Weights of a small sound classifier: ademamix at rate 0.00065, 50.1 epochs.
Rows from block 2, named by matrix and row number. Each number is 128 + 24 x the weight over its row's rms, rounded and kept within 0 to 255. All counts start at 0.
# pw2: conv module project (model.blocks.2.conv.pw2.weight, 128x128), inputs 0-127
pw2.24 [ 90 130 131 135  84 161  78 111 147  98 142 114 113 117 142  90 108  94 131  96 109 129 143 156 122 159 143 168  98 118 137 146 158 126 101 122 125 160  89 143 110 142 100 149 140 180 125  86 111 114 125 155 131 120 107 137  84  74  88 153 143 119 137 162 168 146 164 136 122 109 157 102 117 127 128 155 122  75 170 108 130 148 112 131 124 106 110 118 134 116 124 129 126 168 117 116  90 175 141 164 153 111  93 102 177 146 124 132 126 129 140 101 129 106 148 123 131 126 131 120 115 174 129 126 168 148 144 166]
pw2.25 [102 137  73  91 125 162 136 155 126 130  84 131 131 100 149 117 143 153 145  81 123  83 154 147 136 100 166 171 121 120  98 137 132 135 129 113  99 117 157 154 123 137 136  94 124 143  98 115 113 126 113 121 140 148 125 139 142 138 162 137 130 136 103 114 132 101  74 101 131 160 130 100 156 132 118 105 118  86 185 130  69 149 126 135 119 124 140 177 119 127 143 134 140  87  65 127 111 138 143 113 110 126 146  88 118 122 140  80  93 135 158 107 100 115 153 105 152 114 129 158 133 126  99  94 116 146  83 104]
pw2.26 [160 151 132 114 131 113 118 125 100  95 136 108 148 132 173  95 106 101  89 128 143 164 109 153 133 126 155 123 142 145 157 114  85 149 113 124 169 110  84 107 121 138 106 142 115 134 119 121  83 101 171 151 153 129 137 119 138 156 101 181 150 113 122 140 104 110 128 120 125 108 142  91 103 124 158 100 178 146 160 154 162 104 109 161  83 133 147 103 115 138 118 179 117 127  75 108  96 122 165  83 126 154  87 131 167 115 134 155 121 164 138 149 157 100 116 104 159 112 128 133 140 130 117 106 128  97 122 124]
pw2.27 [106 125  98 116 158 112 125 119 181  95 120 151 132 100 114 112 102  94 118 108 140 120 110 138  71 115 111 179 100 137 131 116 130 109 153 105 112 126 124 151 168 147 133 142 127 125  85 127 129 102 160  90 120 110 127  81  72 119  95 138 125  88 146 116 128 106 135 123 148  72 126  98 112 132  76 118 113 101 110 115 129 155 136 134  99 151 130 154 133 162  90 112  90 130 121 165 133 126 147 136 108 115 122 119 124 104 125 125  86 133 183 139 146  90 142  73 141 116 141  77 100  99 142 119 124 115  99 156]
pw2.28 [128 163 109  89  93 164 139 123 108 141 127 140 133 134 145 108 133 155 116 112 125  99 148 136 144  87 161 141 181 148 132 117 145 122 105 126 146 114 127  95 114  98 166 129 181 143 122 131  86 160 134 130 154 125 146 109  98 148 171 151 105 149 134 146 133  89 101 102  92  88 155 123 179 118 163 125 176 161 163 139 167 118 128 149 139 168 124  92 151 120 150 160 140 125 141 156  92 102 116 148 122 146 118 141 118 135 112 137 156 149 159 165 115 147 158 184 104 157 158 109 136 121 118 120 133 102  95 126]
pw2.29 [126 136 155 155 185  99 151 120 158 144 111 145 158 122 111 134 165 189 100 121 131 203 150 129 115  99 121 151 150 154 130 121 123  91 135 136 106  76 149  94 153 132 136 108 150 138 143 161 140 154 147 133 122  95  98 125 166 124 158 118 101 134 116 115 116 135  99 150 120 128 129 115 139 146 135 157 114 110 112 135 184 180 109 119 174 127 107 112 146 133 142 150 132 122 153 153 178 125 147 107 118 142 132  95 128  83 120 116 118 114 137 181 127 152 138 143 119 123  93 114 155 102 165 140 121  84 102 111]
pw2.30 [138 135 101 160 155  92 147  98 146 162 124 142 166 132 169 127  98 123  78 129 144 143  99 124 136 138 115 108 135 113  91 148 134 134 105 136 117 108 156 123 128  95 111 134 147  97 113 149 222 149 131 108 123 155 130 140 149 120  98 134 105 114 107 147 146 121 108 131 127 111 151 113 131 125 121 144 127 181 121  96  96 138 114 111 153 183 114 122 151 190  88 136 134 141 153 133 158 175 132 142 135 143 143 155 126 108 124 155 123 140 124 160 119 162 136 129 124 160 146  51 112 122 147 146 144 108 103  97]
pw2.31 [132 123  97 123 118 158 123 119 120 124  87 138  88 155 132 114 101 152 104 108 146 145  82 130 124  98 146 155 169 128 105 124 163 142  78 126 116  88 126 132 120 123 117 153  99 125 131 132 167 125 139  77 145 107 184 141 118 118 116 155 126 132 152 134 120  91 117 114 156 139 131 124 110 104 109 118 134 130 152 127  65 117 139 120 101 188 107 155 156 139 111 112 121 104  98 128 160 137 134 113 142 144 186 114 110 115 143  97 139  92 148 156  63 137 121 117 166 117 143 131 104 125 110 110 115 163  60 128]
pw2.32 [139 153 120  90 140 151 161 106  88 140 118 149 136 157 167 143 169  83 128 119 161 112 102 113 129  94 149 127 142 150 117 140 101 147 157  99  81 115 134 119 118 133  96 126 119 101 141 114  79  95 110  94 111 120 158  94 162 126 101 132 117 100 134 113 154 169 100 173 134 124 139 113  98 104 128  95 113 183 173 132 101  74 129 123 144 116 118  96 169 121 125 123 112  91 128 104 144 122 122 116 139 150 168 138 119 103 128 112 119 144  99 145 111 157 142 140 173 126 140 123 120 143 128  74 111  89 103 108]
pw2.33 [102 125 175 178 152 141 122 158 126 143 155 170 148 124 111 101  80 157 127 132 134 160 146 108 139 124 106 141 153  98 106 159 157 130 113 133 154 163 113 122 106 145 158 145 141 122 132 135 198 170 121 132 191 156 131 102 142 127 129 173 154 108 142 148 137 140 151 142 131  91 152 123 127 128 124 160 115 145 123 150 162 174 137 130  96 164 133 115 129 138 112 116  70 193 143 131 118  75 150 155 118  99 151 157 116 110 104 146 139 110 146 131 128 123  99 105 154 124 116 118 143 150 134 148 106 148 131 131]
pw2.34 [124 119 173 171 136 165 111  93 154  98 156 137 117 127 123 153  93 111 166 161 109 114 147 149 141 146  79  98 120 138 105 158 131 130 171 180 155 130 120 126 173 185  85 110 101 162 130 113  88  73 125 113 124 108 105 127 112 122  74 104 151 123 125 102 156 192 129 168 111 136  98 140 113 149 143 111 127 134 135 178 134 152 157 123 117  85 134 121 126 132 132 119  98 141 128 131 124 147  91 153 113 136 120 113 126 129 142 135  98 139 103 143 117 178 113 137 115 150 116 153 116 148 121 120 120 114 140 120]
pw2.35 [121 142  81 119 133 140 154 121 109  93 114 162 126 111 168 128 147 133 125 109 169  99 115 130 108  92 143 119 162 131 121  99 126  96 160 119 131  96 123 137 159 123 151 127 127 105  79 118 137 104 131 149  99 135 140 128 121 132 127  78 132 116 145 128 121 102 128 140 125 140 113 125 126 111 108 114  98  69 165 150 127 117 156 167  93 125 153 195  92 172 136 184 109  85 113 132 147  96 129 102  98 158 134  54  95 104 173 126  93 141 133 131 140  91 135  99 105 121 137 153 120 116 122 117 122 144 122 126]
pw2.36 [110 142 200 203 134  76 124 139 138 162 133 155 135 105 103  79 148 158 138 147 169 126 102 117 139 125 119 134 158 111 106 130 146  88 126 151 107 125 124 154 139 121 170 120 119 100 137 150 149 142 131 158 111 144  96 123 133 127 176 106 132 137 155 140 103 143 115 178 154 119 157 171 136 142 121 146 115 162  73 119 120 168 111 116 142 121 148 153 162 111 126 153  90 176 170 139 131 121 139 138 148 126 121 147 101 104 116 127 139 117 163 140 120 179 124 104 137 145 108 124 131 150 159 154 116 139 142 120]
pw2.37 [128 101 186 170  99 158 126 119 140 144 161 111 124 137  92 104 129 132 118 135 116 183 127 124 144 141 146 140 115 134 160 143 145 157  86  99  76 125 121 159 143 148 144  86 120 133 188 103  87  82 113  86 123 109 136 134 114 143 127 143 139 143 163 117 100 132 156 170 175 122 120 126 126 159 138 136 122 157 110 136 123 155 142 166 143  99 100  97 160 120 124  91  96 151 133 148 136 111 123 143 126 127 144 123 113 148 134 121 160 121 144 131  87 115  97 119 147 117 128 128 163  89 135 162  72 148 172 140]
pw2.38 [149 115  88  74 140 132 128 130  99 101 184 137 124 102 131 126  82 123 103 109 149 125 131 161 147 169  92  76 120 138 148 115 104 115 170 143 162 164 122 126 161 117 127 162 143  78  96 143 137 110 166 122 148 135 138 119 107 139 141 151 134 138 158 113 121  94 194  96 129 117 139 110 132 108 123 139 164 129 152 135 134 113 118 144  85  95 105 123  84 139 126 129 126 103 118 121  87 176 121 145 137 121 132 185 122 125  99 124  97 168 132 125 145 105 130  86  94 109 139 137 122 151 122 135 121 128 134 172]
pw2.39 [ 91 106 134 131 152 103 110 102 150 140 110 119 132 112  84 154 148  61 182 124 139 111 166  76 133 134 146 156  99  91  85 127 131 112 119 137 139 140 118 110 152 108 142 115 137 115 114 160 124 170 118 155 120 167 149 154 180 137 166 116 132 151 160 130 125 140 114 114 114 138 100 131 161 132 108 138 130 105 102 100 116 153 161  93 111 160 123 155 114  88 174 120 138 130 124 102 141 143 130 120 114 101 140 126 143 137 143 105 115  87  80  89 117 132 196 176 119 111 136 137 127 162 122 112 139 147 117 131]
pw2.40 [118 129 114  61 136 150 107 123 100  87 139 121  94 142 140 128  63  82 164 117 141 120  94 169 102  95  96 155 110 103 147 106 145  88 126 120 125 145  71 147 109 139 127 141 119 110 111 114 147 128 147 103 139 146 138 155 112 116  68 127 127 104 109 148 144  96 123 104 126  90 147  95  80 102  90 164 160 108 168 109 101 118 107 138  85 146  95 130 105 129 125 118 112 109 107 147  77 144 133 128 103 130 137 135 149 123 114 118 135 113 131  99 132  94 126 113 136 105 134 113 116 152 136 112  78 149 122 120]
pw2.41 [137 138 156 127 120 138 175 127  88 143 157 140  94 152  95 147 106 147 149 149 176 114 108 132 136  84 127 130 137  74 111 134 130 140  69 107  86 150 147 136 120 118 146 166  89 118 161 151 121 107 138  95 137  93 128 127 117 134 129 147 132  99 158 141 119 147 155 150 150 112 123 163 136 107 135 110 127 161 167 104  92 101 168 143 176 144 162 145 182 158 125 140 142 112 121 134 134 131 153 140 139 149 167 141 102 112 126  95 158 129  90 156  80 153 138 133 145 143 156 127 103 115 129 152 119 172 106  98]
pw2.42 [140 152 113 122 182 155 156  95 120 107 121 122 160 136 166 130 105 159 100 156 114  75 136 144 119 125 134 137 139 107 161 141 146 140  91 140  81  94 136 149 138 151 148 155 115 125 124 147  88 139 145 113 170 133 161 129 140 153 135 122 120 139 115 127 137 117 130 103 152  94 113 106 111 101 138  84 142 112 187 163  94 118 154 137 138 144 146 108 176 183 132 122 127 105 147 185 110 100 106 105 142 137 179 139 105 121  99 126  99 161 145 144 111 157 114 171 135 157 144 117  95  84 143 128 144 121 122 118]
pw2.43 [112 118 114  71 143 164 118 123 105 121 128 121  86 135 140 120 151 104 130 113 139  69 154 139 101 119 158 141 154 110 103  97  97 111 155  59 116 142 157 146 122 122 161  98 129 121 142 150 137 153 129 130 141 154 168 144 134 187 167 101 130  94 142 127 135 170 121  97 147 137 129 101 150 117 136 130 139 125 167 100  83 108 157 122  93 130 105 171  78 127 140 115 138 108 124 175 130 140 107 163 121 138 181 119 127 113 124 107 160 104 111 119  97 107 129 148 125 115 143 121 138 162 138 105  97 111  87 122]
pw2.44 [129 139 103 132 180 119 122 143 121 104 152 160 148 131 104 135 124  79 120 149 122  90 129 121 106 127 121 137 132 146 109 109 111  78 111 117 167 122  97  99 106  66 101 137 127 151  83 129  86 136 111 125 134 105 106 143 133 109 151 124 129 120 137 142 121 146 119 110 115 120 111  56 114 111  94  79 110 103  92 121 125 159  77 120  97 117 131 132  78 107 120 130 130 124 110 117  79 106 120 113 129  60  85 152 155 110 128 130  92 131 135 132 199 129  99 128 127 134 115 134 141 124 141 143 140 101 140 151]
pw2.45 [132 107 183 161 131 101 103 153 106  84 105 112 102  93  90 118  97 134 158 149 114 130 137 138 152 120  76 148 121  86 120 163 136 120 129 144 142 166  77 159 128  98 127 164 128 118 146 133  87 110 122 116 150 154  94 117 111 113 154 156 131 160 153 109 128 129 147 126 118 100 131 104  88 113 122 122 157 128 129 177 183 134 124 134 113 134 121 134 134  89 114 115 122 134 141 171  71 133 162 127 136 106 148 155 167 133 121 106 117 108 159 101 135  94 139 127 133 112  68 136 107 140 113 139 111 175 109 146]
pw2.46 [150 125  52 101 124 166 119 119 104 146  98 128 129 175 180 148  99 136 111 109 138 167  83 138 139  97 161  99 149 190 149 128 126 165 145 119  97 126 113 131 121 134  86 146 140 130 161 118 112 117 152  96 134  86 188 104 149 136 105 110 130 105 129 124 126 137 137 125 149 125 160 138  84 108 120 131 118 153 169 127  97 143 166 143 133 110 155  99 124 150 112 162 151 115 139 176 109 134 144 131 125 148 110 127  93 131 116 152 142 132 125 153  92 110 113  96 122 164 157 123 128 118 153 116 125  83 120 139]
pw2.47 [115 147 151  99 123 137 142 138 156 127 168 142 134 123  93 101  87  96 152 127 147 159 112 150 115 140  95 122  84 106 138 113 161 158  95 127  88 139 117  90 111 135 139 187 172 114 162 137 102 129 104 126 140 125 128 140  67  96 107 180 156 153 138 153 123 103 154 124 122  86 120 121 156 144 102 162 160 150 105  97 143 164 115 121 125 133 104 110 160 141 105 107 166 139 120  73 108 124 109 130 125 115 123 106 156 161 130 135 153 153 174 115 121 124 153 159  98 124 118  95 114 131  99 148 105 152 118 137]
pw2.48 [ 83 100  82  90 145  86 134 117 159 179 118 138 113 129 115  81 121 112 112 145 111 107 100 104 127 142 118 114  98  76  98  90 147 135 107 118 122 111 152 144 111  97 167 165  90 123  86 161 157 145 137 117 182 126 135 118 130 106 171 148 107 126 145 159 130 100 140 125 149 105 153 104 173 108 101 134 111 107 135  94 118 106 133 104 117 111 151 122 141 178 148 129 140 124 143 164  99 116 141 120 106 113 124 137 118 101  89 105 126 112 132  94 102 169 100  94  96 129 130 116 102 117 143 146 138 169 136 125]
pw2.49 [155 154 194 142 149 141  94 134 115 106 134 146 116 140 134 107 154 178  82 136 137 156 156 127 132 111 132 136 172 141 161 156 119 124 102 132 148 127 142 112 135  90 102 107 130 134 161 167 130 131 129 123 116 128 120 103 131 162 142 136 125 145 137 115 126 142 118 129  83 101 143 136  87 116 137  98 138 162 118 151 157 145 112 138 177 155 115 120 125  98  96 139 107 146 170 145 138  93 110 116 130 160 115 139 143 118 137 167 131 133 171 161 125 127  90 129 111 105 113 157 211 125 128 124  97  60  92 125]
pw2.50 [133 143  82 145 123 133 147 140 132 170 139 167 154  80 123 104 121 136 183 153 136  73 145 144 110 126 104 127 138  77  92 107 124 105 129 140 153 113 161 144 142 120 172  88 124 123 106 136 141 155 133 134 112 136 136 127 116 167 149 146  91 112 116 142 143 136 132 185 145  95 154 106 160 155 118 132  77  71 164 115 129 125 175 118 122 125 166 148 126 153 130 125 122 161 130 167 147 124 128 132 122 121 148 114 104  76 120 148  93 157 155 151  95 145 141  97 150 132 134 113  94 150 158 121 144 146 122 109]
pw2.51 [ 95 150 184 176  82 169 149 108 135 125 146 129 135 112 127 139 112 127 160 132 159 113 123 107 161 159 109 135 110 106 131 139 134 181 116 162 128 159 129  75 125 125 108 119 152 129 191 117 139 113 140 138 115 143 135 117 106 120  70 159 115 153 118 140 132 139  96 215 118 113 159 151 135 160 125 164 104 168 124 133 122 138 132 118 164 118 122 112 142 115 137 113 113 141 142  77 117 158 140 137 178 114 152 139 129 155  97 139 184 126  92 149 132 118 145 124 142 155 136 143 127 133 123 128 142 141 148 124]
pw2.52 [ 91  96 155 146 139 145 156  95 138 152 140  98 138 130 120 101 114 109 109 120  90 116 122 131 126 113 122  69 120 119 119 126 157 133 127 144 150  97 161 149 115 189 150 144 136 109 125 141 168 165 107 142 155 156 126 113 102 123 158 114 131 201 143 140 144 105 140 102 138 146 157 107 184 144 126 112  97  95  74 119 116 131  99 106  94  78 110  84 141 167 133  90 153 114 121 117 111 101 108 123 133  92 149  91 103 130  94 114 122 131 102 133 135 131 106 161 108  98 132 146 116 138 125 164 144 125 146 148]
pw2.53 [163  89 192 149 113 116  91 111 118 118  94 127 124 118  81 101 115 168 140 131 119 198 116 124 137 129  92 121 104 142 127 134 136 121  84 129 158 114 125 155 143 152 124 143  76 155 137 152  94 161 104 135 125 114 117  91 110 162 174 128 165 158 113 105 134 124 137  84 121 166 101 132 141 131 162 135 115 127  92 122 157 153 113 134 178 151 105 151 151 143 137 132 131 168 166 166 167 111 117 106 149 108 142 129 118  97 125 125 126 107 170 143 138 129 118 134 138 141 130 127  92 140 114 146 148 118 164 100]
pw2.54 [ 92 139 131 131 161 107 141 120  84 128 139 130 110 140 148 157 117 103 130 160 129 109  60  98 121 145 158 141  87  85 129 158 107 142 113 145 133 133  83 164 121 118 113 120 130  97 117 117 128 108  97  94 124 147 133 166 137 121 121 113 120  97  62  81  88 128 101 175 133 144 123 124 129 141  94  88  94 148 124 116  77 118 150 166 114 109 115 117 138 132 151  83 142 109  77 134 117 132 139  91 137 127 132 125 125 138 124  80 107 121 128 170  94 106 115 102 154 109 131  94 111 120 142 105 114 156 145 105]
pw2.55 [100 128 108 130 111 127 110 134 141 130 131 106 103 156 122 125 139 113 151  96 139 171 135 134 127 134 154 127  71 133 190 160 149 135 135 115 129 146 176 144 121 123 166 146 142 159 139 138  74 112 108 126 122 166 151 132  60  96 161 110 175 145 121 122 148 123 140 149 157 108 118 108 136 127 139 143 101 126 113 134 167 152 143 145 109 108 140 146 124  88 180 127 164 116 159 135 137 140 126 127 156 105 131  66 142 137 146 133 147 104 145 104 116 108 171 160 132 142 148 143 135 116 106 123  76 192 149 120]
pw2.56 [121 137 164 161 125  97 129 176 145 154 115 101 135 129 117 131 104 135 104 144 119 149 106  80 149 163  97 159 151  96 125 163 138 141 130 134 144 146 112 120 110  82 143 110 120 124 129 159 185 129 149 165 145 143 135 111 149  95 167 139 127 154 126 139 100 139 125 148 166 152 120 192 163 136 148 127 170 184 106 158 132 128  97 139 138 127 120 127 149 117 162 124 136 158 113 122 143 127 122 140 163 149 134 133 155 111 110 118 173  71 151 131 144 190 120 166 145 146 142 115 136  95 132 154 136 143 147 165]
pw2.57 [144  62  87  71 161 126 131 102  82 150 112 119 124 161 138 113 124 137 123 134 143 132  92 130 136 132 134 105 151 151 131 142 114 153 105  99 109 157 130 135 149 148 125 133 102  93 139 138 123 133 147 116 157 132 135 132 122 156 124 163 109 108 151 113 117 115 135  97 171 147 169 116 108 114 159  93 122 129 161 156 137  82 156 137  90 114 132  83 118 164 129 135 115 154 131 160 128 134 127  99 125 124 178 135  56  94  84 103 140 144 126 135 124 126 107  88 129 103 176  86  91 146 145 142 141 146 146 131]
pw2.58 [175 117 159  95 134 140 147  88 154 140 138 132 130 164 113 126 130 120 117 134 164 157 160 142 149 108 112  98 165 145 133 100 123 147 132  73 147 121 129 134 131 120 128 133 157 129 132 156 100 137 134 181 125 147 104 107 129 152 129 132 142 167 121 109 140  90 142  52  98 135 110  88 122 149 144 127 147 176 106 109 149 126  81 136 110 136 141  87 103 124 151 150 155  98 111 115 123 104  88 112 127  95 179 145 121 163 120  99 140 149 118 150 151 105 152 117 134 107 139 183 115 143 118 186 108 116 129 152]
pw2.59 [109 147 142 158 150 111 119 117 130 180 124 114 172 107 107 127 161 157 130  98 128 145 134 127 140 146  90 136 168 145  91 129 131 130 114 102  92 138 143 193 156 128 184 120 110 101 135 135 173 162 136 118 117 149 147 170 126 119 141 115 121 136  98 131 101 162 105 151 150 147 120 155 131 145 145 160 107 124 110 128  94 165 149 112 101 159 164 102 139 148 105  95 130 132 180 152 143 141 109  92 142 109 151 131 126  98 104 159 157 109 138 164  76 100 139 164 114 131 138  95  97 143 146 128 131 119 149  87]
pw2.60 [138 136 162 142 117 142  87  60 134  90 140 138 136 141 105  72 117 131 109 112  97 181 116 125 112 155 105 117  91 110 130 151 165 159 115 147 105  99 117 170 132 150 147 127 167 138 119  87 167 126  91 129 129 150 109 132 114 136 102  85 139 144 135 115 136  94 124 161 148 150 154  95 102 105 110 110 105  77 133 136 145 172 120 147 123 138  83  93 128 126 103 125  93 143 152 149 141 118  95 114 105  80 141  94  99 125  99 103 116 142 150 119 134 126 137 101 117 134 120 102 102 131 110 150 127 138 138  80]
pw2.61 [120 137 173 201 101 107 139 107 187 115 112 123 144 120  55 111 139 129 129 141  95 149 135 111 169 133 130 131 154 103 114 161 161 119 122 156 143 113 142 160 124 151 152 101 179 137 142  94 128 132  93 105 117 118 122 150 107  99 153  92 142 135 140 158 113 136 174 143 144 112 125 184 119 146 101 169 111 145  85 103 109 184 111 137 140 140 133 133 148 151 145 101 129 124 123 133 155 112 126 124 132 125 104 114 124 103 151 138 137 121 162 157 114 165 127 130  80 141 115 166 157 139 138 152 155 111 128 135]
pw2.62 [144 119 118 153 107 115 107 161 151 152  92  93 103 163 123 107 136 130 135 143 138 150  83 110 108 117 173 137 133 132 114 156  99 142 101 104 113 138  91 106 123 142 157 111 106 168 154 110 139  64 119 134 126 122 124 158 130 102 117 132 122 128  45 125  99 117 117 191 104 119 153 146 139 151  80 147 135 116 143 120  91 154 127 166 121 141  95 119 115 121 112 119 121  96 126 104 152 133 117 132 145 156  87  89 151 130  98 155 149  61 141  95 139 156 123 166 134 149 146 130 148 134 119 128 140 113 147 129]
pw2.63 [128 145  90 111 150 175 125 161 106 124 127 154 127 163 139 176 100 138 147 130 134 119 149 175 146  79 148 113 153 111 136 123 145 137 165 124 155 122 137 110 116 162 106 125 129 130 150 150  97 117 174 116 142 160 120 135 163 153 105 122  88 135 119 122 163 153 134 111  90  89 145 151 126 105 130 136 157 195 150 144 130 138  94  96 131 124 155  98 134  99 136 124 132  88 176 132  94 134 101 119 138 152 114 180  90 138 105 134 109 151 124 160 107 126 114 144 105 145 127 130 112 179 151 111 140  86  90 112]
pw2.64 [152 129 151 125 122 138 124 141 116  72 170 119  61 130 114  97 124 102 127 129 141 163 136 113 116 124 104 136 131 155 153 125 127 126 128 132 129 163 135 115 129 136 126 146  78 123 153 134  50 102 108 127  94 134 167 138 135 129 125 135 158 121 143 117 129 149 141 168 125 117  95 158  98 163 128 136 162 160 140 176 128 117 147 161 149 132 130 154 113  74 116 107 149 154 155 143 126 115 125 104 100 173 139  98 134 108 157 163 109 110 157 130  98  67 183 149 143 114 146 149 157 124 106 119 115 151 100 125]
pw2.65 [158  83 134 118 131 105 126 107 141 123 184 138 133 127 119 141 125 129  92 117 175 130 168 168 126 112  93 122 140 138 136 100 116  82 138  85 180 133 142 113 163 112  75 165 119  92 121 149  94 124 119 119  96  93 136 106 119 147 147 137  89 103 117 113 119  97 173 139 130 154 112 138 119 139 116 143 145 137 103  95 141 112 103 133 120 119 151 179 118 146 143 129 117 112  95  91 138 124 130  75 152 103 147 156 158 159 139 171 117 124 114 117 184 122 136 122 159  84 109 135 113 114 145 131 120 141 142 175]
pw2.66 [155 114 109  82 114 155 146 119  92  97 114 129 118 147 145 118  99 161 124 147 159 132  92 149  94 136 140 120 131  93 128 139 130 147 107 103 138 154 116 145 123 139 111 161 108 118 146 131 157 108 146  95 182 102 178 147  82 113  95 201 117  93 101 112  87 110 152  79 121 120 155 161 125  84 114 108 160 150 168 122  95  95 121 145  82 134 109 124 182 132 111 115 114 148 109 130  96 117 135 136 130 105 124 133 137 121 126 113 155 119 101 125 102 111 136 107 118 110 146 122 116 116 125 113 131 161  74 147]
pw2.67 [113 155 110  91 148 103 161 122 148 147 119 126 170 142 126 135 139 151 130 111 152 150  96 136 107 177  99 132 103 104 140  85 145 145 141  53 149 162 132 112 136 116 136 123  89 137  68 130 153 165 173 132 151 138 120 177 160 103 126 133  83  90  85 153 149 134  85 126  82 137 121 117 155 130 149 142 131  83 121 105 153 138 112 104 125 148 123 189 116 137 135 163 139 125 131 100 127 146 129 142 107 131 134 112  87 103 140 104 102 137 120 113 116 140 126 129 101 101 117 107 137 124 147 130 167 131 133  97]
pw2.68 [118 150  92  90  80 189 119 153 105 130 144 107 134  92 108 121 106 116 151 143 134 107 109 133 146 132  97 170  99 115 144 138 154 159 107 146 104 156 127 134  88 113 121 156 157 121 128  87 143 120 133 127 115 150 136 146 120  62 102 159 123 113 138 137 139 157 152 106 157 123 127 136 142  86 110 118 179 116 161 117 114  98 134 101 122 122 116 149 124 140 146 112 172  98 112 110 104 156 120 137 118 130 118 159 166 146 136 112 121 142 102 104  50 127 123 172 136 132 178 131 158 130 111  90 129 125  96 102]
pw2.69 [144 131 180 107 133 124 134 140 113 139 136 112 114 117  92 117 137 138 139 139  88 164  94 143 168 140 113 108  60 122 155 125 143 120 152 104 132 109 159 116 111 138 115  88 131 101 202 132 152 124 127 136 102 155 120 131  86 145 114  86 103 118 116 128 111 135 157 125 118 142  80 102 122 137  65 142 118 115 119 118 120  89 128  71 161 103 123 150 146 143 154  81 133 157 138  99 128 148 115 147 105 172 120 141 107 130 136 125 122 156  97  89  98  95 153 108  91 110 126  90 126 162 125 118 131 110 113 122]
pw2.70 [152 130 171 184 100 129 115  92 124 137  77 118 106 141  90 126 131 144 124 133 120 146 111 127 117 108 100 137 180 129 145 139 139 112 135 155  84 137 159 149 120 142 146 111 113 120 156 118 111 114 127 146  95 122 109 117 130 120 151 141 137 156 153  80  79 138 126 210 111 139 112 136  99 128 114 124 138 184 123 135  86 136 165 132 158 105 145 154 179 127 131 142 108  97 144 131 177 145 123  70 127 176 132 116 109 112 161 129 151 131 160 120  92 138 139 132 160 152 129 105 131 154 112 112 105 123 111 114]
pw2.71 [128 168 125  90 126 121 148 152 170 118 111 124  92 125 173  98 156 134 129 104 146 150 107 129 133 168 136 157 118 140 141  99 167 134 129 134 161  99 174 140 122 137 163 161 143 165 154 169 169 142 128 154 129 118 138 145 127 122 186 118 125 161 148 183 139  91 148 103 125 118 116 140 135 146 121 120 132  82 128 134 149 127 149 104  93 106 156 169 112 158 141 156 185 140 163 135 121 148 150 140 157 164 101 103 141 150 124 140 128  97 122  82 144  79 133 151 131 140 139 149 140 115  96 147 139 139 146 157]
pw2.72 [102 167 107 204 155 147 118 145 104 121 137 138 140 130 143 151 123 119 126 129 147  64 169 132 174 102 131 130 153  92  99 141  92 103 101 111 109 122 137 127 149 133 136  97 115 102 157 124  90 135 142 129 122  94 129 121 174 160  98 150 116 110 123 143 123 150 108 209 113 103  82 124 120 124  99 143 111 122  93 114 154 149 125  96 144  92 147 127 139 116 142  98 116 119 134 160 100  96 127 150 136 101 138 142 135 113 120 143 106 110 147 173 134 132 108 155 115 129 103 111 110 123 162  83 116  84 107 138]
pw2.73 [137 121 181 203 100 135 149 127 145 149 128 152 143 135 127 128 148 133 120 131 125 122 185 125 156 145 148  76 186 154 148 169 111 131 122 124 101 120 140 143 115 131 135 147 143 105 150 133 146 117 113 129 116 153 150 136 162 146 106 133 126 176 119 134 139 126 147 159 111 138 120 193 122 132 193 155 129 161 111 132 123 139 122 157 164  76 148 101 127  97 156 145 140 146 135 122 190 113 121 133 147 136 141 121 111 125 133 124 138 125 123 153 151 149 140 143 116 147 158 158 130 151  90 153 161 101 171  88]
pw2.74 [128 147 124 150 145 173 108 124 135 128 134 143 125 114 111  92 106 161 176 145 129 103 132 211 138  78 117 103 111 112 142 120 147  89 151 124 109 117 116 146 117 126 126 145 110  99 155 105 117 167 132 159 135 184 164 150  87 127 105 167 122  52 113 148 107 123 156  77 110 115 109 123 118 118 138 118 105 130 165 135 114 150 161 113 127 130 146 160 117 150 127 133 101 121 127 158 176 164 126 116 140 102 117 117 121 126 142 100 140 124 153 147  94 136 154 124 115 133 132 145 125 159 117 103  98 165  86 152]
pw2.75 [138 136  62 134 126 137 122 170 149 142 121 143 110  93 143 137 141 151 168 129 141  94 166 154 114 126 140 122 191 123 112 153 100 134 123 140 145 152 108 140 151 112 107 123 121 102 151 109 109 141 137 143 112 104 108 170 171 116 154 137 110 106 115 125 100  82 127 168 152 141 144 149 103 129 134 136 133 120 140 125 122 163 131 152 129 125 151 151  95 151 138 167 100 122 107 140 161 145 161  94 149 156 120 113 176 110 132 141 151 146 171 142 191 146 176 101 110 188 125 153 128  96 122 109 145 145 117 161]
pw2.76 [152 109 142 143 123  98 162 142 146 153 150 165 167 168 176 154 105 126 110 116 150 131 127 130 140 122 121 121 132 178 110  81  96 103 125 101 172 150 132 128 140 141 100 130 113 100  75 138 104 132 101 153 109 132 141 143 110 113  99 154 172 104 115 157 155 114 141 105 194 135 143 145  86 115 122 144 109 128 140 137 151  87 161 126 128 104 124 134  96 139 126 142 101 139 121  98 119 181 131 133 113 114 138 147 160 124 133 132  57 166 100 138 171 120 138 103 135 118 138 126 123 135 143 146 138 176 162 158]
pw2.77 [110 101 175 169 125 106 124 125 104 159 132 106 157 124 143 143 122  96 171 151 117 115 113 102 123 166 118  92  93 153  78 128 127 141 151 135 124 142 143 104 103 116 134  97 107 121  86 113 145 104 101 122 130 147 115 110 116  99 115 126 122 152 117 124 107 156 124 214 159 129 132 126 145 138 101 130  88 118 120 131 163 113 119 145 144 101  80  97 132 111 110  64  97 133 142 107 131 130  67 175 125  90 117 138 119 118 102 145  69 136  95 119 139 122 119 164 133 135 128 101 151 125 137 115 132 114 153 107]
pw2.78 [110 111 109 107  84 111 101 168  88 135 127 136 153 140 160 101 116 161 123 148 135 108  91 154 134 145 116 110 154 125 143 133 115 112 138 107 142 130 118 112  87 127 118 123  69  97 153  97 132 111 157  88 126 104 106 100 138 115  96 133 116 163 110 113 137 120 162 153 121 141 142 133 123 121 114  91 143 137 174 139 154  87 141 138 143 116 132 149 106 129 135 123 114 128 101 134  95 148 166 156 124 139 140 114  62 143 144 147 142 161 132 124 153 126 174 134 142 175 119 149  78  89 123 150 211 120 143 157]